python train.py --model="multi-label audio tagger" --train_examples=26041 --arch="mobilenet_v2" --norm="groupnorm" --weight_standardization=false --num_labels=45 --beta1=0.8 --eps=1e-10 --grad_clip=1.0 --lr_schedule="cosine" --warmup_steps=360
Rows from block 6 of a small multi-label audio tagger, named by matrix and row number. Rows with one number belong to one channel. Each number is 128 + 24 x the weight over its row's rms, rounded and kept within 0 to 255. All counts start at 0. Numbers have three digits each. After the name is the row's rms in percent of the matrix's.
After each channel's rows are labels from the 100 clips, of 14976, where the channel reaches its highest value: "top examples" is what is common among them. Only what is clearly more common there than usual is listed. The data: short pieces for a synthesised band: melody, chords, bass and drums.
# convs0: expand pointwise conv (model.blocks.6.convs.0.weight, 640x160x1), inputs 0-159
# convs1: depthwise width-3 conv (model.blocks.6.convs.1.weight, 640x1x3), a 3 kernel
# convs2: project pointwise conv (model.blocks.6.convs.2.weight, 160x640x1, transposed), outputs 0-159

convs0.164 113:141103106150166166122107117147127104110123089096094132128106130128119127108161198149145133193141130118160133092164111113126124124104089116111156169166113090145118132117150153129145108123118133107091071142107118143153094066123119119091152113139129119147170128144130149165129131087150142149144161141137099123098181142106141134093122112113059087127101126114118125159098084111154115125101126169130134146123127132103139145123119123122100123109086119093126132141107129130101128182127122
convs1.164 146:096147110
convs2.164 148:121158150115133152148121095131123133124093146120050112147120161095140124126137124058105114130149184138140082140134087145108132114124091116111124167155126129164129088123163128143152118121102144079098150128140118166128085146169130125143139087130121111152135123155155167126140137128133150122113139141166059110119135124126102106126090140105124079124122134122099089166129106114143119090108120127134157159108145141188129119119141138121166139143155115131106139158153118143145169154160168
top examples: shaker

convs0.403 111:167143111110151123105100123139167101079122124112151165131131095110136108107136122152151105147108090110167122148138108131120146072095124074068118103119101099141104104136108079140130131138139158099105100122109105101159134111116101096133130118160119134131166144106108122153148129104124145156131158085183119159102190159153154172121153109118062145139119132139138123126095092102107128143082113150116122110149092107126144142114104126123095108122116137130141145117121149128083113172120117
convs1.403 142:091147124
convs2.403 118:114132129102103110115114121129136078105130166143085127109122129172088117113117117109106130127094160113120159118095111091134171133114102124120140127132120124200104147110163116193158055102104150142117140140132143145107113159134130137120093119147099090131173139108116109108118115106120105125115128129130117153112119163133141127143147066127136092141098139138133124136150166124120155139141066093138150140106109164138103145134118139118114135145132098161064106156094085097114121094161121
top examples: kick; drums; shaker; rimshot

convs0.205 098:118169141121146135139118119142110157109163110129147090108139106144161118120132175198157130121125130150157155095144132143113086149118117169168111099144136169087148147110125140081099162147106136088126164162107120149124126139132153165114150126166144121136164116148151144152129166117159122137128133123156118102154124135177094119136140138101147180139140095093102181120111194134108156113150150130138120109182113121076123157125144179135129119157118136173115113137150131122126127131127124
convs1.205 107:111150097
convs2.205 139:101105092143138161086148081128132106134102119100100124115122119146080141118154112145109113105101143110132103124124094121109128114127111120115130141104099103104126136103146123124106115113134130121116108171126141119138112102100146104128088111145147135166155138116083136149141131091165160154116137093146132128107117116112104100126139109110089087129085146119147108148100120145101129198087043156123178106097150176158147135133154147104165124152142156137165128097112126124167154079161133
top examples: square lead; melody instrument: square lead

convs0.171 077:150163128104151160116111157097126151117134088156140168118101150172145127081141173124142146123126154161119157107109115139111140120076170140126152141100096082141101146139098140122158079105116153154129133136119121105121117127134112150098128080137116115101095103120129123105114144157129154143174116157141160103148144099084108135152086138110154113141161125110117196118148099123156088145119117128102166161160102138119130129098150098105149103121178111094126152104123126140137148172158115
convs1.171 055:137153160
convs2.171 061:122103142120147131134106121120107153068114134063095107122125120159075133160099120134152121127204158114147114116121099105141150115112109097106081116134134124124112136112105112107102156123125140175105108173154124134113149090126159143177154114143102123125132123125139163124152130146116139142128117125106116115142174125120078132151128142127133122150134168111096116136135140078112172150115166160121089098107154113098133108075149130149118104060140120096117108151126110087113166102116139
top examples: drum pattern: one drop

convs0.441 081:112156142136130118128171158129137125167172132136104118141131140089172116137150135150113115125114129142115153115126163092128093165119114163125107114141158110100133106100148163078110101144078105148132137107121147146123096132135104150091096083122154174103134138179140178126105125146181140098139140144127131115124098147078139149121113112180151103085106104135138163114134134176140108072103106137161156147138075156114125115145152164114170133139138144144112155108151102133123111149144120
convs1.441 074:168133118
convs2.441 073:117122141147154130103155105152117111155126168118165147108165143138086141147072133109128144125121123135086139132105110133115141158160177152157088159134112159131133167112140148150114100143151140168120154160168136155111131152117155119094127177123125117134097127111098165120110109111118107148079081083124155132130072129095118067137145137126120105135108104124152157127115163144109136160100088171103144121117126155188149130128143140112096106147081144119122095084117123130115120105138128
top examples: muffled (low-pass)

convs0.462 073:106166143099095106087151133122132104165161100128087114126136142084184089115152107168088120105100131155093182108124152097106111143096123163110095094129124133086104142079131139081113087159080101138118143111122136133129107159135116167082112114137122167100129122156139149118079125131160140090144127124131148145134090153134119128141117112168147140119119126104138177113117144156125111075110112126140133138117076134118116092144144139109134098149099110143107146101135101129121109127137105
convs1.462 084:121169133
convs2.462 128:071108120171116105132137154175099152153133113155130109154125165157093132161105082139082131147140113150112129162137093115157115163136116138134113131166109111108119105110111137137127116139089101127077129172198096181132110130143156117121116102151157131126159116128137143097115137128119144139136120097122138164137093157142128154106140110140154113110107110120144187146172166133098141102048136125132112134153147125119129146124137141159141116117111155158101124122107114126074093150114136
top examples: rimshot; closed hi-hat

convs0.355 077:114130139122130118118140120179128102142146170124113132129148120113112125162142103109143116174162126118137109177112145125138134121141118145125122182133183149125143092118141123120156132136105118151101141121144126172158110135176138114113132104115105135127096135149141142107113116138119078104140117112150087099122117165120121159176132075182123062091154095096098117163132126136088128098089090134149114136127142135173103092167154155172145156146135144132113129121153112103146150184160156
convs1.355 088:165109123
convs2.355 144:155122121165117129196134178163110155175130125135120096114128130106162161125084163150120167158161107153101116114175129117105134126124070115120167128162123094088113109093117161127104150139107119123133120145109110177131085129117127131112132123153115115140134110141141140138113172100140141157144104132111088136156130178154143105109127131120139107100122093141127118142126090165150105085145140147123138113176171122114140147191120132130163116111077157150111120134151143145111087129140119
top examples: reverberation; text has "room"; text has "reverberant"

convs0.239 091:174118172128146169162126120139144139156116157126178186167113148135138138108114130125127151154162142143126101110135110110100155076125112084090160141118111155132100118108110107152125124145134110121136120140134112121152117114149126113159140152170086079104131112113137111107130141104097103090101100105085119154112120128146111133142188086124074135158106151113134129118108068090149115131130147122081080147101117081154115090114130105112112111129088134137137120124159138123147147115170128
convs1.239 111:145138091
convs2.239 130:107142118153083075086145107096148106160126116126105128075170110148158131155162127153146124115144120109117103127155122129144108150156149118100096128136137097114138129143183133150124141167109116166092140114152150109113139124118102164122095153098144160148122149093117134174110047097145124152131112110191128151117138164117123099114106109151156107118148116169146141093106125149145143119152106167107157127153089154106145133149089132117150137130118125104130115122125096125093100082125107
top examples: ride cymbal; clipping; text has "clipped"

convs0.241 152:137102116108119137148104130098116147142092116126119152161091145123165151139105151120106162158151123154112093105133164104141174106109162094081153116123122095156098125152102139167151136139135139149152075116108104110149143111138096136163142145161119103103102102104143102098135149158114160157169112161107153126141130151108127155112101123144130114099126143136149130111173092143153107105133156103092132163145129097157128119111112119107155097084156118094168184117157166160168113139152103
convs1.241 129:108146159
convs2.241 115:126106138133122103132144111148165161129129150134109107129140115125128130151102104098089128130176099094139062148151117101175169141170103101110099112176148136164141113177168130171146155149126164133116125116139129147142155145120102153181171149126145127130135138118126131113131115089122116130094127107130084172111136164151135133085140165149153112102139135166117131126149150138111178107120140125102106168112171116114131154163089115118086110110083094137125114116133139101086095112121120
top examples: drum pattern: one drop

convs0.619 063:127125167119117129168139093131150104122122156130107148101120141162103124130168138118127135120167154128136123150124126111120144118143123144131143126114122155160117112118143103130101039086119126196131166115163151120143153114126116124157113107123145131121139141140113113116136097122143114117120136147134144133113062132103129110143124116136151144136131131133161172136129107133105138133145142100115123122089096151122089113118130043101129127139123093105119037119128125114108135026109132
convs1.619 138:099148105
convs2.619 116:142099131164124148098125150154098137106104139120123133154126156181092155157085155086143151133095125149096109128117149138153114175164127143147121124159113076131135121121112127116151102135106136125128116145149094120118098131133118101126111113126122096164102095061132084104126110094067118152128100130127142098164119124095147143118116156129133129125173114122130146153177115097094156129114158083125127090141145116148136150119121099141078116097139139117103096088092100113085112087098148
top examples: rimshot; muffled (low-pass); marimba-like

convs0.475 082:117178145130110131141164123114116139178171118161107109136129152078171101123139119148088124100098137160096169112104149103103094154114110173144118112108136144106120145100134160073121096153081093139132154115119137140113106149141125147088088099127131165099117114186145161120090130142170142104142135141118142127146084134103111125140110118161156146114104096109123166119132137162141106072124118127148153150127068143121117102143172146116153118154134140149104142113144101137133139137155118
convs1.475 170:094108141
convs2.475 101:123087079138136153096123103146102138123088090104125116132123153110115139177123101150133116096137098114121153123119135133170143139136150117094132162116105080070097127125121136155114152129124107131107094133099107139131123120080102104124125119141126147130107103096105124135120154120150176171143126107105135198123158137101104159093130126149124127119115114160156152140130117180110111132080105153118172156145104124141152137089101112118131081098087154087154142077107127146125088146131097
top examples: rimshot; muffled (low-pass)

convs0.67 105:169145157135142162117108177158130177134141137132151180145121139183110143113117173129114138144171134130152105094113103133134136112121147101116145135112089111147124154133091119125153093082151122137101089106079109098103074089113107114151118122169140119154143141127135140149178152134129137155157144149125133073132125109101113083139114104075110076127128121121109126129137104103123144175124153144113098100102171120162119134129148106135099146126137131112145135152138149126177169139139152
convs1.67 088:105146098
convs2.67 128:134135164108121100140099150111134141100131125102121126121114109120157093105117143089135110165119146106163082127153088119103158106116093064084111151124139113150118112152121093155167128134171141120132133094121117140159114148182095133157147139120117093136125138157157167127164131132117110085102109133141040116090175153153109142122131129125115122111137164165129127144103085089146150082115160125110100146126102077090112113140103147137124150130122114120127146154124131122096131166129140
top examples: thin (high-pass); harpsichord-like

convs0.543 113:161169137131181160133107134127129170145140090145159141159108110109162099091147190162158126156107112144148100111167110196106108127112145120158155186126113129124131155147114149104131155140149138109138144107092124127107103139131099149098152139140109116125117109128136143139125163136136144127137126136133121109143158122144131133112113157095121165160134117126119179121106078102141114085141153125114124149192077096104146143108104125102142099124137131094141140093102153157100096162119092
convs1.543 152:142101099
convs2.543 145:099101116113110118149133135118098093169133160140101084142118149128153154140113131085103142126129154157097143179142154094154113176159110163160170153143151179117133097131145159117117102099103090143123142129130144166113146155146156124102090113138113150100141108134138130086105120135110098103151110164095158138170135107100113122150139128173124113130142116104128113140169162154151109116189176111178132160126137139124112111139155087140109136117133129124080128126104129120138139107180145
top examples: shaker; thin (high-pass)

convs0.15 095:103073097124155106100126112144128084084108111102112096137129126112126149178129174129160125155148083108122088130163157141188154148151117130107114157176169102128152100137169155149138171167123155142133098146157133164163118086117115113154154125099120118116127114111101109123101107086111125126116125103101129156124163175108181165110138154164125113111106122155155134120113095138102110110133109141129125109125096133136141113116104146122120117101085127099151138110122126132119100140074109
convs1.15 123:153097140
convs2.15 124:111150138107100101123136179106134174104137102135175139181104104120117119136119089135167132106098114117125152114145137138157136116127125127144145118094124120108158121130092118117083098088147087121174113105117145033136180153106103113167118138098175162162111138159110133126116136127135150137115146126137110133141094112134119152117115150124135180119139143142136129165165110127125166124069149098103155155104175123106108147103136106164137133144129166141111111112089122119114124113115140
top examples: reverberation; text has "room"; text has "reverberant"; thin (high-pass)

convs0.455 099:112090111098128099080082099121136081061100078118115139106129115163097127124139157122133127166142131117138119103114144183145175093097154070101142118168109111154116164130108106170157113117162162136134088123111119124144123126140107104176145157114105073117087105100102109104139128123079117118105104087126131132115141139121151139136132113089097127137149153143111149147122099089112126142115129127082113125121148100166124144112112112121092107103136096113150125107151155127142134137124127
convs1.455 190:087136133
convs2.455 101:129116142147076169166154103111130093197116142094130143124121156111145149122120144128113139137139135114110157130105118115143134135171097126113160166108152110145110106116139140155102139141132137150104109148143117121171135108122108126066117127119080125116150140123103125169095101090110118154125157088115116098113143178111122113125127092129116073113092111141148103124110080134124122111146102179115121092129136176116115108142126141087116137155077153128149064186144112096131112107117127
top examples: kick; drums; drum pattern: one drop; text has "muffled"

convs0.12 090:138130101118138133098140102104153105123091149126127157104118141132125116093089104098133149087127112125113151096125139095126183128106177118092095109164102136152103146147153125185147117163125157155138102130142130098124130145115099160158150176135103108098115111084103090103099105134109126142118099117110143152105129123096139106087141155147133138116099153151151136085131089142171122129147157103116136119114098095136151127105077116095114098105081102123172152111114167150120089123112088
convs1.12 142:162152122
convs2.12 136:120136150141103118156166158111152146153127175153125131125180147141107132157119069099099124115097143130109149200069122147136130129138095118107105113115132119105131100122105108146117123127093146111118135139157129156149156133151128107103072097114127139112146134123106137104113097126088128114130117089128123127127083161105127106134090141155154106104123113122131097150141116096085143110119091080127110152106123131161076084110151142159139161175132110181112126153155150108155147134140169
top examples: drum pattern: one drop

convs0.208 093:120127120107109144150114112128110148152094154151115136120108137145164153157119136122127178121125125144102161114109159120143147155120166136122127127142117134171097114128134157164105124161124154149129100135135150133150163143126124156171181152170110115097115108092128100079083139118128142144135105140119140110116092148121139115088091163154152140085117107143153130107163150159130126108127175148111134145132152111156146123114095079102115100112104071115173133088152187170133072149125094
convs1.208 090:156111103
convs2.208 132:080142151135147149112158123075163175160145112099076072153139160080143097178134113140125135119158164117122076110153128128144133145175099124118076084148131119132104113138133117108127158132094137098149113123166106141104179125155121147147148111132167141119149136139158141108160111150120184116122140151163147151120114164146122139108115174149145145126163166134129111123117128138125149116118132102136150179071125117160136112131139142102138122119134103108117117119131135133116117074157139
top examples: rimshot; ride cymbal

convs0.53 117:109132080111132151100104073141090075108097111120118123093092122130128120110135139145152139115152104142119175115107098101103141115093136149113124154129111130108099137107134135141115111163108153134106150151139113145134103114113133140099175113159091115102150097108105111129090142097147141151148117094131143149116145122153113124130190120128127155160097107116155203116106136155126110151131124208133160085176094151094157153110116117108118090136103132148129107110128121142105098157128103
convs1.53 131:096150114
convs2.53 145:127114178177110141157154129140139109148116170119080131157149145138087116133126110063095136119091165110113119135174126103131146148152079100104148138174140124126143099105181135173152089119110091122162167131141135147138124162153117092120071118108147120158122148133121140117122093093108131114089110112107110131111066127107111091119101127147140122087118105144146110160134091122135139091125138088110132137097121149165121088142133097105144148156116124143113097124138149116119129098129129
top examples: muffled (low-pass); bowed string-like

convs0.276 100:082051110125129105073122126147107095097120092108076108160138125110130115149164124151099115110165128134127105099187171117186137137117134133097151151170148097097117129114162167136147155159122104144138100130135133154161096138136099119124149122116125140120103108110122111119096154108130151095133121128088116154107140140122157167113139096159084092117127131133135142173130137141090117089086100144147132151143116129112119127120105143122133102093084148119157141117129141128131101174156115
convs1.276 133:101125160
convs2.276 136:103148117175104144133133112152158162134125108176148105141147132139078096147134077103074110051143111108115152144094085161153112116124106133124129128108134139100115111140149122170107102129098104128141164142117089080148129118096134130128141118123160146157138133121107099128124151124157149171140159115165153174108093126150127100112125100118183147143070134138152119142173165126105162138129126126123151142138130161115097117115122104122134114145135151181155071136129133114131113126121122
top examples: reverberation; text has "room"; text has "reverberant"; thin (high-pass)

convs0.291 115:155131138121127152147112152105137170142093146147120166171108146148154140129097157123102149146130138143123094107127160130144163089093141071079144093120093102145086141154083123164148136117148137121145091106091092107125125125133084126149107129185120100123106107110140113105159168157101163153160113148126135120134131143126128148109090134112126110106131135138116116126171084121130129106145157089086131150151122097174141126105107100103115097084142105099155171111138164149157126126139108
convs1.291 092:164140111
convs2.291 096:112111126139107114138152147091125143131122149093136117093144118106135152148141113091147128117158110121130111186112113136149164132133128100096104149156154102156091087150146106173116159141099143136112135159171120163165120134128128132095095099070132157119111130113089125128107104131150145145161133143129164141104142176130122151123130160160173119129124135169161152120170117147094105117162097154101148153155154149143098131169113140107172123088163136076160120146141145162116110079131120
top examples: drum pattern: one drop

convs0.597 114:114124143145145094140156158159121123109132156121151129148134141147073115152149120087168088149103134096143124149144127148121112150130130141155098132161169128141172119130141087118116098096116106143150135115170145133131104126139124078136124095105160134156129156160134155116177123149120134099108142157137122136118115112115127159116128144144150130087120129143155158192152108126124161108116102089138144123143140160129085143126162132192141180129153129178107111185126134099144173138106186
convs1.597 146:105124162
convs2.597 095:071132116080105094071112084122143153104121122138159130113123133173146135190115134095129131128152111112117111156114132146186171129170132126097097122089156147130150124178116126133142147114118118126066152125113099102106111095117151128177144089125129139127120121128117090114134144182115124126164109136149127176143138137144135150148132127155156100116154116145128128146166146150126175154186119130154125114146131155134138138150147125135078141127132122090140116097074136116111129155098137
top examples: square lead; organ-like

convs0.128 114:119166137122169129123154103103107156140144114116096108105113159106123108146166100147157106082114155142118124153138137128128088151119158179158137155101128131109121137118127151088116103095099108154175180137147160114114152138125153147104114104117154157125098114147136142116126123163185152118141132143118159114146111084118113121160102128136153132143180135102128150148148107141101116138080079115131156171134096167069099149105162100114180115122165141101126158113115104130146155115137134
convs1.128 119:114163146
convs2.128 188:130135125155119093137144153134179123107150115133122118153172110124125066097163114130116073146139140080181110132149126125105111144121100099145129098136123135146180101186171065124108116113151152103123138098096176141131106146132113116113111124094150149144163186155102138140158095104139136100101195111135102142098116124127121137127117143119126141126132129153125160161125136077142161125125127118166125126110123158119107125147113089131091150153123102143107099115112125096103140112140157
top examples: square lead; clarinet-like

convs0.520 103:104165167109110104144152100106164120143149153141121118133152126110125089131148066098123112082092147127115146170111133132108106133133132171155123127107151189130154126117162123111117102130119114118162189117166162109131157176144139152128119126103131152105126151154124136109115104138146103069108126126148134144117089137136115118174104132158167159118115143117133111120139155134131130113140093106158135160114125156140091089163153136131164161206160129178098123134143110125135139124154145
convs1.520 072:121102096
convs2.520 131:078134113134100119135181139165128134137131124148134084131170140137105107144111060167105130096081125121126151173124126120143119140152136139141128096113114150103149119127131126149088123112113109145165168154167155139131137149121153123108093128137159145155141135110107126119142102092113140158120132067097146190145079128172123127130137122148151158146121122135149175124150171137101143150134100083135140106141157157123121147116132114139094114128108125153090098114094100082128126076087138
top examples: reverberation; text has "room"; text has "reverberant"; muffled (low-pass)

convs0.201 106:184149167154144174162140168141153154138143188148139188169154134128120139101104116095092136146129144138129115118100127150116135094100109097105131082146122143132118115135118109148134144120147136070124095107106113122152046130124083100109101109153131145135133138154156144136172183132119139133149140155142094136112144131159119136104123140106092102104105115123102085129143109101131118114151127107132124110127174116185120092139126128121103138107126125140127114131169162133158152154156145
convs1.201 135:107143095
convs2.201 149:129135141140104157145153101154148138127131132161146145122155133141110117151072097136140162074124100115084176131088084098111132112149108133133118118112116134151127120129155125156130136160091123119075160155165125134120147114101144149139154128129159139153160150118121121140127128078158132168108144114194119186110124133160107082116157083117143145125094114145127106100129171143142168160125094138125146068112151141082140155161115128120113146157104156156120098149127109118092124115145124
top examples: clarinet-like; clipping; text has "clipped"

convs0.516 102:136139137134125133134124094137106122129117102144131120132129170130126159149088104139123135116184130156094140177074090157130132091116111139097123147131123101096114101081104145125122120154061144111065132197184060133168092092129158085159126089151130137116156126141153142135133135132123127137141139114141162161149117177142080127152152086131105138128098085080144132126138098121107116142111102138118116115155123139127124122126154136120134107112124144136122121139145116118118140173133141
convs1.516 116:095139150
convs2.516 116:139179140136123131165132146127148127143166101142147127109173095113149110111099115157145149134129103147137158128117074131113146112139121105128170165184132145185106115128097132159155178146128147067114146137125108167145143158164132159078160127130117111104124117179150176160126150109157121146148102096151084114115135131162107111152126096101138120124124118109094109112139149135103140112094139155092118113162173124116107154162126127139131146155124141142118088156169137141112119142165146
top examples: clarinet-like; muffled (low-pass)

convs0.253 092:112117144123130120139133115117113133141114172140155153134105166182119155142090120098115165153149146147102120112088130121125153139115124135111066101145145136149096116084112136165102092171083143165122114143182103160150118136146130123153158103165132110101143112113136145093139136147122120105109093135136154149118059171135102123108117126157147158081102108119162169130185181152129139100146148113099129151135150128161110113129140120113119114133104082174115112123158138140126111149148128
convs1.253 108:124163106
convs2.253 146:125110144151127088080150148139121131097145124129118112114151095163083104151142120126129109098085131120113094115170143121129111146147161131141092102115103121117149158118138111124147095106136117170195103115122158094103166151122128145163104184131172116153105148096125089123139086096110097119080108097116139122138104104119152106131134128135149120124153145131133121122130155120101169146088086081141118115084136114119116135123117124151108131119138115136122141126081073077106113064103132
top examples: rimshot; thin (high-pass)

convs0.338 101:144127126121153115098108127116116135119162086084120093115143120145152150139138202186162126153136133139144125119152154207153102139146130113159136139144136120101155171133113137082138146108139124120136127139107116134090148109140134151092103130122126116162134127136145150167151152134117121122132148124124116095165171112125130115123117135078107138157165129122083140135092128090110136152140138147128117146161107110111138160131110141131085104099135122076102112129071088090107120076072111
convs1.338 104:134161104
convs2.338 127:154137158155154171191161166164143159158127170168156145177122154154101158163114105075097130140152140112137099195139073123127158125138079112103109172137139130142095082127110131167147102116111137100083142147167096181139098120138133117165114067143159114138153139136124129113137138139144156153134114125120121092112097143118116099136140111136132085103105121127134102155124134143104120120130136106094153131109138127150135120115151112122135127128143114152120111152130141137108147122143155
top examples: shaker

convs0.151 085:118110101100155133142122119097136108119118071104119144131105159097155157123107153171175156134108072141101118136106162123144172142139138139115163150132147101167136079142137155144125194168097157127123102149119108122184121075106120134110148091115125141106126127138115142129116127158142139153165157151121144117129136173159131142128093143168139119091110094133119131114147071151164113130142131160108142139170123137136129134125129143111173118118185142092167154127137162147140122159126123
convs1.151 037:101121097
convs2.151 143:100140083093163158108106121136111171139135097155091071126134157127133118121093113153131144082113141161099125101111127120118129149141144151154128121113085168099127138112098169117128161145100133105127091161130122127075134094109174152128169149155103110106131101124149125109130159137136141147133117115112150148170157087153145123129151167125132151163145153104108105079122172102176119163158122138143114122122147121088160120099140145147085112103119108121113161149070117118158138153128130
top examples: thin (high-pass)

convs0.273 116:155122125121126165171110138102123167142086130153113162165102153135153155139100158123104161134146132148114110109114158139149167088114148082089159096109089112142094130157091130167138142120148145137149100107105106101133131113120083128155134134167130106125110106101128106100155157148109169167158116153118143111132107136118126132106093148124127115111136131143128125121161079129140117125163158101088138139151128097176151128097114093100126090084149114088166160105151176157162124124143103
convs1.273 074:161153123
convs2.273 092:146098117140116100155132130135137130123133121116136106128139099113143148151167139129168090138123110129174135210116142156155126161172166142149138164135139137121181112154120114132100137134147174152152150130133145109168144158102134103126116119067128164129133141120081126139107095134159120130123168123134126125117137134123167130128124135147136141128127121147161104142153135136098113143142121181183135137168130159133102140139128161124188141141215174096159136133163161149106108138122133
top examples: drum pattern: one drop

convs0.632 089:100160134098140146151132111136129129126135180106139118105140149100110128128091048090144114119088151116110135156048105125083123098099087135108092110099122116123123080091105089115107133121083112119099136124156086125125100104130151104124094075102126148128118139165153151137142144146128112133157119135149121141109129138129100130153114150157149134103102108103123113135158135137141150141152124109157123123146146145158095107178152135128135170140147121159112099160169133118132161169124168
convs1.632 106:151094123
convs2.632 114:146154127132113093142122182151167153122148112151132139101120136158113095119133098122139127071139115130132106066108104107114112137100147135147153101128132159148107134140143115140141114146104123110158158144133159129131158141142166145146180145106129114133141140116130083138112094130133114142127109124117095162104102112161118126147124110131155138126129130125132116109168134122136162128104134096153136098158143171091074145137098068146122130120112105200104086222093089123134113129108119
top examples: reverberation; text has "room"; text has "reverberant"

convs0.628 072:089145152088094095087099097132138099108112141115110137102158131157105105101141128154127143103081146131127158125123100179122130090112122124109081110111097155100113149111119106136105098129116069118117160116134118092137111095115126133120084142139118120128146134128131125135126101116109100115098115105153124177118098140171127098133138102128139161153106153127146155118121116091114159136125142089124104075123109112123124135144099081119117111153102077133119083139073120090121111068075112
convs1.628 103:127169122
convs2.628 128:131135179154127124149139146140164137106160118109119128128155150172088126161141129107134136124105129116123112124133110143182112136180140114118132128118115087170138102172113102110147105106114105173120139114179123098145186097138126133133121115104151151162116153130140129133131099101124106129132134154131101129121136121095118124137062128124165102128161159143133106139149111121135193143149165099133104126116164131123105131125125084149096173127121114074128105186087138087105129089100170
top examples: drum pattern: one drop; muffled (low-pass)

convs0.365 096:109152135146130150145168095128105140193127171161159137120097155136129142145133105110136143103151146133100150181108066110114091142162103182151084159080121139111124133104144141109082077110118094164113174124165137133087159135114150147117089105145156163138174137143118147132112108129170134125116125128144132140134098107098115093121136141134152147154109114127155144125117146160147140128145147132160142144094081161118140118128143100112136132151125132129103095106105093129101121087105117
convs1.365 111:164117145
convs2.365 150:093097129132085114133102089129148124138084096135124155122130141149102139159164116153090150112148098114115169148128119175140139099131155116085138154102122109128092137098090125137133136142121115169120135161168117124170140070118133116148165134129108089103124112094100060117100103107104104155117101093107144125117124125103155124120127079131128131144100149139154141138116099128110129153118144133110120111113103096157134128128108111126098112155119089107171108148080170119159112170073099
top examples: rimshot; muffled (low-pass)

convs0.435 121:128158145145131133158165122136106121159167115144116099134123147112147119138119126142115139109121131162088164119116142104112090179126108181172135136144161138112146107095146182077118108155062101140123150152139127159138102120147166135100139085139134161109146121165164163123104126138160135106147133135106139112151089143142091112142114103158135133099108060079134143124142138148130108090119119139159148137159105167107108119154183158130157128140144155153101146125150086127138130139143140
convs1.435 132:109104156
convs2.435 161:105172133120128124126115080132086131126106110127105093106128132147147112145134144163118134115103132156103140155145088122109113138136150159119106162106085129104106126103140140116113099115095104111094152155123088099084144108130164150077093096183128133141152102108138153136130125134140152170147106092157145150194135126128127092142082126114148142173147099103144161121134151152130142137123139157105174129192090147146160159119133107095135092136122141102111152073108126139103127118120117
top examples: muffled (low-pass)

convs0.6 092:157118093106156146076118113116135123078096119114108153107115130154112144117130129132149128173140109109135068116142140120150171111086145113082103097176103068160106124141131131166133120125116169148119085164130094102142133114093114129147136107148128103124119106088096094121144134139107173180154129132148149147108154172128140134121114135114105104110157138130124150126122113132111120172058113133105155133141148127144143173092107113107123095096156116105174154115131158145116113143119116
convs1.6 128:168139125
convs2.6 134:143091117134133171145155186128146174150122150125178177170150138120129164121108120111145108137141096116141077134118142109158144108142108088093155131125116106142108080152089128153106168146149144134114107118137106125138115133127080118124112113109121128130123131139121159137140125127100122110132157130128088120134130136083139155119119147130108074108143119131113117164148099070110137089109129116104107139094159142140112083136151166172109174133127137142112141159152162115144172135178187
top examples: reverberation; text has "room"; text has "reverberant"; thin (high-pass)

convs0.476 122:149118126164162119107101152135108138096135094113129129158110124142086141102142176132135118166112133136139101110189106135127101138117104128140135174128122076102132137113123150105145096108140113113101092145109109126127103121136128066132109117126141107166160122123137138154142129113124118130119136142099136122135162110098107134124130127101051126155119136103132134144119067085140129147043123131128127106116101112093131132119116132138102113093101122088102126141046100099097134172094121
convs1.476 146:151104102
convs2.476 131:139138082091132120146089132115139142110140170181140143115172076093146124110147118134140088126142113100144095158113138141176149118101156136124181127106129169137137086139106130141106143145105156114133157114084179139119120130089123157130118115145105132115150115125083153104106116116119131131099107099121099131138158127126161132140137111137099112142113152146145060124101166148109094138162145123166152099127120141106133125125131175135141114111168135143134137098168108166167115142199136
top examples: shaker; rimshot

convs0.272 132:156118135126149165169097160104109169146092126142139169186096149145152165129092172126125167150155134157113129095107154136133162087104144091099163115113097116142090135136079144154145148122138132122143094116098090114129121111136094122140128130172113099116106101112149111104150163149098154153158108155107141098146101113109109131124103145114116122123139120123105127130161082115144118114157163096088117145146125087162132111109128107106125095084151113096153157113148163153160143149152113
convs1.272 064:152150154
convs2.272 079:106124146152146147133160126158143169154143168152169168155177092114100154133110110121161121097159090121162139177148125106117130103146117116133112137095126097108152134140129092124098171136178141120123117099143128083127117146094078123160121101150166168143128150153081139162119148149172110126131107135178110160079133131122139166153144156120131129149124137162133145109118150100110154141096151134134115089115156113108157123135106134129113134156134160112122091095113153150073117149108123
top examples: drum pattern: one drop; muffled (low-pass); tempo: 70 to 80 bpm

convs0.363 092:140149146157103112136118132142155140162134109179182151132117111147120136130154117096168116135104100124141146161146103173111112119154130128138130132084116117130145133145138110118131081123141139133110136095125125097116133120108113123158126113127163171182174174157125165176142130139189133147133148129228105113126143119074148121123121125106152119112107123147152074111133160151158155131109142157159153111154162150124155151134122113142128144166114151118135123122104130139068117140102125
convs1.363 128:145163142
convs2.363 115:089139082121134128128111180143103148106115097161137079134119098136128093135128103126131111163090136140151138134163088140131138118106139114121130126148114139127092116138085109128156148097122118107151138133155118188103108148155151132137166122161132122111125110105134115084142188128117185156155094092098081190156137106181135148116161123124138122125107139118130118146129152152102123118096108089126154120144137107128114154134139136176103115107145091181107161156082114131139130159117150
top examples: ride cymbal